config.yaml
crop_scale_min: 1
horizontal_flip: false
translate: 0.06
downsampling_factor: 8
encoder_avg_pool_shortcut: true
l1_shrink: 0.03
steps: 10700
lr_schedule: "cosine"
Rows from block 9 of the encoder of a small image denoising autoencoder, named by matrix and row number. Rows with one number belong to one channel. Each number is 128 + 32 x the weight over its row's rms, rounded and kept within 0 to 255. All counts start at 0. Numbers have three digits each.
After each channel's rows are labels from the 100 images, of 14976, where the channel reaches its highest value: "strongest on" is what is common among them; "place" is the part of the image that holds the peak. Only what is clearly more common there than usual is listed. The data: simulated telescope pictures of galaxies. In brackets: how many of the 100.
# convs0: first 3x3 conv (encoder.blocks.9.convs.0.weight, 192x192x3x3, each kernel summed), inputs 0-191
# convs1: second 3x3 conv (encoder.blocks.9.convs.1.weight, 192x192x3x3, transposed, each kernel summed), outputs 0-191

convs0.7:026133134128156129128255123115132114146126047126124140146086032137127134133181130084103116096128074111125100128123128127161159128128052068150121147134126128130124128100129137127129114119128127128128128116137128128139121126131102096113149192117129178126132131132118161128130128128128094227131142130122185065120127123167128132000133153124164129137130107128127128139127184125129137151127128109140144056102128149074122156131119128131135128177127142097120156128127133168089128133143243138128102093122130090115173128134130129124178124129138126117194099127129165123091153128128119129
convs1.7:140097107119130129127212127077129092192128000112094123212123222128129127111114122176077132255126139161127136102136124121126194127125088127114069169087127129122185128093127140115126134089125136130127113113094126128128132118101184150110128144134155144136140096129136162128128128127127135118129135128108118125121127127108128045116120117146121127128128136128141132126123183128055190140128129126124012138130128100070122130124130132121126122131128129129145130123128130066129127087128120128128128088127125161128193133028133113137089124128117125128128120132127130143111144126129146134
strongest on: bright star with spikes (88)
place: top right (49)

convs0.26:114110178126133127128125156108128151147129062097089078123130133130112139131135180131178142121127131149131255099109128125136138128128131127135151075128141128107149128129126156128126124110128148126128128125130128135137128117117115126041128089073132083126071129255145122128122128128128124106128177128133086156141134134132128167150126128095144120118130134128128127133129123109158171021128128084124085108053128110123151121134111128147100128114149070077120154128130135124143141126127118128128128164104148192149129123106133114128255127105119133125125136122163137135123100128131188222
convs1.26:131130219125121137138044112207122131077140125124149105085232126130128113130123130112109127100136133132108159117128138138128044133136128129128121055135126084255128139115128000132127135132135094116137129129107139138122114129104127131116129092117125094128090165110116129129131119134137128128092128129134122129128130113149130174162129051126103130129130130137119128132127115134129118056129124119145122119093132128136129060129130123128105132125128138000156125136117128145126130138194108127169145087129128125127073131104116132127131140138133121129127133121130128127123221131133091128
strongest on: winding: anticlockwise outward (42); many-armed spiral (41); winding: clockwise outward (41); barred spiral (38)
place: top centre (39); top left (27)

convs0.91:125167061128134105129180137169134107209142210189133125128052111120091132145154125166084121124129095119139128171074128134180108128128110128109087135128124128105135128110127173128137135101128102126128128009080129136145106111151156102131132150134119146112131119125070128129121131128128106187119125138122154063160125126031131132124115098133115095230137157128124115128128122143142136028129133113125151141121128150046093138130122123159119129129172127176158165128129170128162128153126122111128128157110129215127233089079130138123140136108136122138166123139133151127178255128106103093
convs1.91:127131133120145127128122140020126130172127105011125125137099125129105146125152061129022133183127135198079146046122129126145146128128099130086089135117121130134127129098106089128123095119126171127125109129048136123099130136127129114138128123130107129128146119132242113129126128128129093140140121127128120091139146177130128130131198255129117088152126115128156129128127158131055125118128125158123131173130127111209051085128126139105073131117115046103104066128146077108076112096121115123127128090125124085108087153116112129131124131126120129119131135130124139142111124122131140078
strongest on: many stars (91)
place: bottom left (39)

convs0.61:128102128128133128128255128127138128223128128134096127129033127128107112128140128128150128127128128128127109193150128128158175128128128128143121190128166128128128128128128133128128128128128128135128128128175105128170130128128128127129128130128128132128128085000132130128128128128128130126128131128121117130131128143128128128126080200126147128132149124128135128128128135128128127140118128133128126128141128128125128128128128128128184128128128128255128131128128128129128128130129133128128128129130128125128138139128141128128162128128128128128130128128128128114104128127128141136
convs1.61:120128215128128128128184128028128128189128130128184128179028168128128163130128127128137128255128128221128124158128127128125124128128184128128110128128128128125127127087080183123131147060128146139128128128127128128157128127128196128128134127128128128128128128118128131128128128128128133128118133110128128117128127135128128157128110139167128128128128128127133124128128151128118203132128128154119125255243128128129128128128152128128128128128128102088128128128128203126128128128128127128128128128128128196128128120016183128128128255176128128128132128143128086147129123128128130128
strongest on: bright star with spikes (94)
place: top left (45)

convs0.93:144195111128191128128129109129128136085127161167132141128144138114050085098132127131142150123127134133255121095128128128129144128128124128150131118127117128080140128129128087128131131099128135128128117129127127115127118175131120082115148088122123122122129133111131162131122128128128000077132145114135138142136120153113128138155134124116128117133131114128128116131134142132130118148115128123125068139127128093148065117130109128112133128147124127117130145128128116128000128128145162128128116109130126186126131132124130136146131127126107128097129194128143128117118141128142133133
convs1.93:129130140128130130135141120127116126015128145148125133124146123143089000057125129118081223105138132129146145131129132130130122137150125128115126073128074128116127137078128128137119122203143165111135129131125143152100144132126115224213050100126126126128124173117128126160105124141150100099121128129143126122141186133113130128146130114115130134129127120133134128200124125129135206125130121144126134133116176146135053143128154107117128140133136129160109126144139127135030132127130183100142128130170122127129128127148124127133128146142127127130123255122144096155114148133212050120
strongest on: tilted (45); ring galaxy (36); barred spiral (29)
place: middle left (70)

convs0.94:109134248134121128127141129187125240103144062085117069123060078129128066128131143051234132129128140108143098179117128128119123128128099128148117000128115128141133128117128097128129128120128130128128128126150134128112126144129102120049124121120120125117157127156023130128127127128128126072149136127112152095137130129091128123096111131161134129120114172128128128128123096092085198119126128078126072102038128107111046163127109128120093128082129144134094128128173124103092128086125095120128137017121110085127101109118086121118140138124117132135070118124129131122116107128136149113
convs1.94:144140092128126128129149123255127196092128107146124130151112131125129089128127128160219128124128128126133174151131128126125068130130110128166124000127103131125126129183128026131127106136130052125130128124126128129132120128126123132085128155128141129127129128129000255128126128129130124116128128129133136116128127128127128073076122097112131119128154129129137123129067132149114132134129128122125105088111128126036114132124095126128128128170122132138122113129128130190126131121128131128129128124142127144108135128116089133128129127128127127127128128127128130127125091131136130135
strongest on: many-armed spiral (64); winding: anticlockwise outward (33); winding: clockwise outward (33)
place: bottom right (59)

convs0.25:230123121129128128128109139135128230000137128123011086128128138128113076136171127131203132130128132128117141153167128128132113128128133128103128106132120128153138128228128070128142128120128138128128128128128128128161130155128112133200152137028181125128133128101156142128127128128128153179132100128126209145174128137127148129127223179135127136127140146128130128128200132099197105123128128071128116047154128130161020109129156128132130128115137129113129177128128131158140128161133108121128128071130128195158231131132128140123159128116128129123125137128128130125139104128125117130
convs1.25:129228054119120128129130128207129173015128123102156131123132129123122062091116119133109121131126126128116192135127128128126021128125130129092047125100092129102127127151128053127128071129128065129129127127107128127131128127117064133000129169128109128127127117126129129126129128127127131084124094128128139129128118127141128053129136000108124128128141128128130128127128129182099096125128130128127127095128127128199144127129128128128128128117128085124127120128112130161134128127127043130128128116116055144128000127137144183126129157109127128136118127129114130128147127124107119126
strongest on: ring galaxy (41); lensed arc (31)
place: centre (58); middle left (33)

convs0.81:144131081128101128128123143149102195181113184088176070143161135124058102124089128191122131103127155118141126142134128127111153128128135128095138097164124128140099128087127118128168184129128151105128128132082128126126102120133149108242130116124151136127142133109086164128127108128128095055116145128139113112083080158101128141076113133059107167109129130128074146128135115081174188190124097133130062126131128129128063125110131127121144128136127150205121088128127124155127128123135113124128127139000129116125155125255105132127129124129132115127137115077124124109138098128122133129
convs1.81:099143204127157128135136141000123082175127125143137129141080132128083146129121094135105099120127129128090128183153132154182255138142097128122070183127126139100128145085127059168114145128129209122144131172000106123115130127128114242121132140130117128127135125125088061126128128155164134134128134128128127117171191183076130132087122247128129125158122100141129112141129129126117140181128121134129095207118130127123138125135142126130116143155117102130140128145140136115101130131120130154128130142120128049136127130121128118146129127137136115106154107123128129123112081152119145068
strongest on: many-armed spiral (100); winding: anticlockwise outward (57); tilted (55); winding: clockwise outward (43)
place: bottom centre (67); centre (33)

convs0.37:128101160128127129128138130100130149093128117144126195133123132128120118117119129177075131128128147128137000120132146128124223128128142128136128210128090128129129128151128150128139137128128127135128128134149128123147128133128103122125134148128190131128134129126154150128127128128128131128134144124152122165130126121120128134140116255132128145108137187128130128128098128127095081141127128190129129103137128117164098128110163128127124128111113140112130129133128132127146128129141127141128122111129114078128142131140123128128136111128128131130113127128127130135126118128127169156
convs1.37:129130081128109128129146127010132255070128138112122166143106126125127255127117125166236122130128110128138210148119128125097175128125122127125130110128129129116121127255128091083132130127128103130129132121130128130104128141127171122125131170128129132128161128179109255131124128127127088129129091124137130133119124127126129066106128150133146128128135135127147129122100128089176154133127130126128113123117128120113128140122131128127135120131146126129127128127128094111132127129124122130128128162127120159128251129136079164110125129128126129129114135130130155103160140130135134131
strongest on: barred spiral (79); tilted (53); winding: clockwise outward (52); winding: anticlockwise outward (31)
place: centre (67); bottom centre (31)

convs0.48:127112148139129128128117131183128129146128160225130105140121133128198118100123129130115148133128131142113123133130128128133152128128093128150132136134202128123094128130128082128163123124128129127128128138108130129069126141129130138134129199155048137135157122127159091124123128128128127255123125127078072192131096153181128140176127255128122119136095113128131110135130113127174107241128128127128227132137128106123165143124142119114145128133141142165088142128128146129116128156180138100127130085132124060138096163158095081125250132122122140097082114128127160135196078128127167096
convs1.48:125000114128130127129158169123128146118114129178124119233130132127158145130160098139105129147129143128156139143126129128126132131138112144123145071128122128204045124112128156131114146122137124131126114098179128132125130128135149103254129141141142143118128116126091154128126128130129106117136151128133000130123133132129103128047129188128132147117128175128162144136128126127092186105128125098133217127140130130159129158128132123129128128113135066165128127131188103157127134127105129127123144178128149142156194128130128132119132126129153129124130131132129229128199127129135107162
strongest on: edge-on disc (91)
place: centre (78)

convs0.28:141139149128125128128128158136118178121128134155130138120162124128172112128165127127191150116145113033128142074000128128168167128130127128136170161162136128128135128106128123128084131125128164122128128127114194061141075141128139121131085117129180001128128145133141128134128128128128131132129136128135157118094119160139128143166137162122124130128128128128128127128129143063165148168116125004130172110138133142129123131103134090124177128124128110097120129139128120114128128159138139121080114087178132137120065128239104171128121128131151128142128199059127128114185078128126220112
convs1.28:119129102128225128128132124147129130128128027128127128126157128094128005188130126094129096129128000128125127128209128128128109128128129128106129122134128128091128127000128194129128146128128126129128128110205128128128111128128198114095143149128132203128128128132127128128128128128128150128130128128176125134128127128127128128129189129127128128128205125128151128128129128117126127130128128130128130102123128128128128125143128128128158127128128002158128136128128047128033128140128114128128128131116128128140129129125128128176123154128128167099128130128128137053139133133129127128
strongest on: many stars (80); many-armed spiral (35); winding: clockwise outward (34)
place: middle left (34)

convs0.171:137137098155126190139155130128129212051170107140160155152076113160136131128106128131255130111149124126089106168119128127133142128128090128141141000158121128092130128096128000145129124125128138128128128147177136124141126160130129144150180128133116138091143165143030142253127128128128141148134101123148148108127137130142128127134116118120139129150149133134139128128125147108169136130143128161145140129092155108113001104129101128113186128127122142072130143128128135136124128133170151131125128042165125110123101120092127138128100128134137156124125130129131128110120165128144121083
convs1.171:139134103128128122135130128255127233070128130136127119148107128128128104128101128132203149124128127140143149149127134134128132135131118127126127089128128133127128132127128072140128125129140062121138130151127117129133129194130099132124126171129185131128132127126027163126128128131136122084128131131128127103130144128130129129102136098112132128099128129133127127135070158190164139130129128123127107083120128128054117127129100122127134130132128137145125127136129131236125132125129249140129128126136125152125136126128123127140152118127129128128134129127129128126122129133130132127
strongest on: star cluster (46); many-armed spiral (40)
place: bottom left (77)

convs0.139:122134076158128128128194122133175125101129105125101111179092128124119123125135132148133111130128104165127104122128128128046132128128118128135129128128134128079125128098128138128139117112128120169128128128134129106124154063149156119170176196151132255126230073132092134128132146128128129125153125125106092123128121128143128122076102136124174128126167129128141130129124122156134119167131168115132107072127128108128099129032115164067148128128121131133004127128130125130120128031008152219126129128077129119075125090145140029128158139119116134129128113174109083038109115128090146132
convs1.139:128131130128126128130247128128124133112128128189123124255130128129105123128134129129129128240131128129123127169128130132131130131131123128123089122128128128072113133093130128134128129139130129145131120130122131133129122128128142129143127128136128180123128128128128128125131128131132131130160125130189128126129128129140129129128129126115125129128128125133244127129129134129119126161128123117126014124121130128129128130136128126128139132128128124255128122130128131127114128128126255128128128128129129149131128128145128129127169129129129117127135125185129141129150112131128142119
strongest on: bright star with spikes (100)
place: middle left (67)

convs0.21:122123182128127116128125127133127122126128128119137105128131127129142124114127125089143140116140154139217143107127128128136106128128130128149162141118125128129116128113132159128130128127129131127128128124135136127121126126120128114140135094125130125126106128127112112119123128146128000126134154118141121131125124128063128128132116139128127125124124123128128135128132135113093106153136128147130152125132128079113135119128121128118148128092125121120132146142138120125155128130126126124128128094126105128119177118134125117128123128109129138127118128127128128137130138128139105122
convs1.21:126148068128154128132121061119108128127128147135098127136114128133127134000130128162153204122153136131255150130141135134128128135174127130109127127128128128127128140122115138137129089130132228099134139126102128129048135131118110144127124123127113128128128121124128124128127131154151039133127123126126128120123180148114128023128142137128125129128090109135120128147130128123060000127128103152118133127139133124253090212128162123117128140179139117129127146140128089138094130125106124126128128130122119163125146128129126115138126132128131131124150115112166128131132144167247130120
strongest on: tilted (47); barred spiral (37); winding: anticlockwise outward (33); ring galaxy (30)
place: bottom left (51); middle left (43)

convs0.46:127129120128106128128125127106131169129129119190140137142084131128128080130121128127148124128128131128137133170204128128129081128128126128217128058128130128129185128190128113128128128120128172130128128129128128129140128119128082135128147139128129130128128128149125116128126128128128039189123180128125138147150127116170128126173120146142123127123128100128131128128129129142114255126128128131128120113134128124124127127141108128145142128078129155099133168128128132128131128156143127125128128077135128107134172128156141125129149126115128127106124000128115129162133135128126179128
convs1.46:097128147126128128128122073092128143096128130128099104156137129128128140126127123139098130129128127129127100154037128121122058128128098140121104103128123127105091127255128132125125146134126184130126115128147128127108133155124131136119127122128128127123122128140018143128128128128129113127126128128175129077129152131136129120097000123068128117128109102127133128127091127156148255093128128149115132152126128096073128113121195127128127128127128127116127069128128219133115127127127097127128127093124135140127129128124137077121122139147134128128200000130123128182136145126125111128
strongest on: many stars (87); star cluster (34)
place: middle left (50); bottom left (29)

convs0.181:076084147128140128126134166110132172179083061113170092147150123128135127127129128123158126129125119131168133137141128128092145128123122128110141070121116128104109128138128002128107106104128134130128128087089128108126136164127139158092159121112073121127128126119060151128126128128128000105110126110145134131106131123136128160164128248188080127117175120128130100128105125133107131172125128128128014084119128107124101111073110128125047128091128032163125134128128128141148128127176106116128128093137118124145000102137108121131147143128118129128076125130118120135118089128128196029
convs1.181:129117138128126129130137024119114123084152133119107130139147127119130119137112123117158127065123200128172134166129131130129038151143069128084128062128127130118128130145128115135125108141138110117130135121128128134080128120125098129125132093128133139141125127141067135119130126139138064127149129136255099097126144115128128122217184155113139129128106129133117128132119130152156182000130117140127129125112138138139139146131146110129120132166158130255122153167130139160062145166120148182154128152140134127126186128142128113145000128134129132128140146122128158139131137134134132125
strongest on: merging pair (64)
place: centre (74)

convs0.95:128195124128087128128108000155127138140083148148145131117145123122184132135129129110130150125129099128255125094122128128137130128150076128124093135128119128148112128127128134128067118114128105127128141123128128135018128185168123130132122145149092127127126127138099132170128128128128000135129118132141131109144147130118128132138139121126130126138109134128125128148114111125137102132121128085129147123111138103120132118140215128152108128105158103122122120128130126143149135118126133136128129124134129103138114118124134127126111128130130126128113127128132128109130121128203120129
convs1.95:128135125128184127127128024133128150129128149134057128128150142103128113000130128141107151135127094137219080131130111128128140128134125128162128129114134129124127126128128129128128127128127124128128137127113128111000136154108140104130118135128128128128133125142162127129126128122126000126130086128127127132143255161129130128129125171127116128128128130124128114129128176130121128125136129129128130122122117079180046053130120128095128127118130050149115121128084128124065128127104129108128072120127133137128130133135127117134126148125129128128129122128150101136124139131183131127
strongest on: ring galaxy (46); tilted (43); barred spiral (27)
place: middle left (82)

convs0.177:061083036128162122128184133124117128116127153138115129121153146121030115130126128137102181039127106111123130105116128124167135128128132128124133157128075128027148128110128144128133057112128144126128128096029127125083159151118125097097120112121110132089139122094183129129116120128128109186126062129104064123113145196128128086154094133139132129118139116127119126069141173101164106127127102096124043050098128114141142135163089098121154078142136115171122107128125187116093128105130169137128128138127125031138106156203129119129132132128049131126128146126139078118126122128120107000
convs1.177:126104034127136131123167125128131129131126152081129130137115126140155126107126129152131139168147165128057120134125171140137133128135123130171132141045120127137126127113114162191132141139128098131125123134131184126121133135110114129036128132128217186136156021095113065135128128126127116105126128136211123143141133128072126000130132132126131180122127198125154173161142195131044139126127129142128128128143126055159159111150116128118126197081130108096133144131128108116134129149131127127128126156104117199141162128004131103132135126126126129125157128129137191148071196127126149122
strongest on: bright star with spikes (85)
place: middle right (39)

convs0.20:144121148163131128128102145131129132115114126155133133041130135127124124149128106130049125059128116122125146072128128129122128128128134128140128134192128155106128147107128109128131127124128123129128156128120129122121123117138119122173116127128115156126128127133013130128144128128128132152116078130108048121122122135060128149135123056110116128093116132159129125127099148116133125056183128128218147130128128202131127128126084128121129128108131145107139131128128129129019128114121180094148128118133081048121000129128118127122012122134111118124125132129115009118045141128126229121
convs1.20:198173113128126128123121136177128126105126113214120127127127128128126127125110126128103127126128122117107123128129128128127189128127128125141130101147129124003119130097128139128128126132123106123124123129118127127130126127131154125223128167137128158128164105133117129127128128127127147139171057127123131166129126127123128139122128122112129126128127143130124108128125138128127094032130128078150131098105128199129128125126121134126128128125128161255132130128128126129129127132132255128132125149126128119126089129142140124130136104127131168121127128123128111127080116127127164126
strongest on: round elliptical (37); flattened elliptical (30)
place: top left (82)

convs0.59:148119082127148127128124119105128126130128126138097134130133142127125119107136119128133114125128123101255130130255128102133131128128135128105109130128118127112139128119109122128128136118128152128128109126118127124133102127133122126111125137117125103128129119131116135128116129128128000146127120128128129139133113142137128129141096127117135107132128133128128121128128146125099130126125128129126132130129128124133134120128126128120129128130124129122136135128128124119072128126129128100128128152123119141128126121153133128129122114120129105120128098128134144082143120128126120104
convs1.59:129129125128128128128103074123126129116131144129074125059145123169121128003127128125043255101128127163192151114246107106128108127129127128183128098128125128125125125124141128129128132148126220128128131127124128129081128152130128166104047128129128127128127134127128128132126126131128000121125101128139135098127134127122130134171108108126123125128088129128128128142128154129129124079122122132135154133097130128132096123128156126091128128068132130119128122128128152128052128128131135037135128127127128113129129128124128128128096137130132126130129128128157121223116147128197072125
strongest on: tilted (42); ring galaxy (35); barred spiral (28)
place: middle left (84)

convs0.137:005159108128153128128197168141129050137129166151103137169136121125116138145131127099125133068128100129114132122104128128127132128128106128232146199129109128139139128115124174128114101106128115128128128125132128135157134127143097128125134074133139138126135127000197119128128128128128139143118153132024155132135197149070142158062159188139095128118128145128129140148145123075109123160128128079137105088115128016112126168108111129127183137146128142123142114128128146126135128225138108155128128123136124137162216155078122136130135120128136124126119088128147133136162140128123132120
convs1.137:120132127093132129132182126104130130129127131119122153179107134121124113130166126130135117148118124153124142165139131138126156127129129132090000164110130145114131129101120208145140154098140124121133126126128127107157128127124255144121131147128129172107147118072174207122125128123137131128095139127135147128143114227255120074089035169124139127141129146131130129139128222122005151180120138142058099184143124109131092072135158128131105127101142049054096126128141147117128132134079104130122109158131132140146142127120158121133186151130128082130121117138117092129106143127129115129
strongest on: many stars (69); barred spiral (33)
place: top right (40)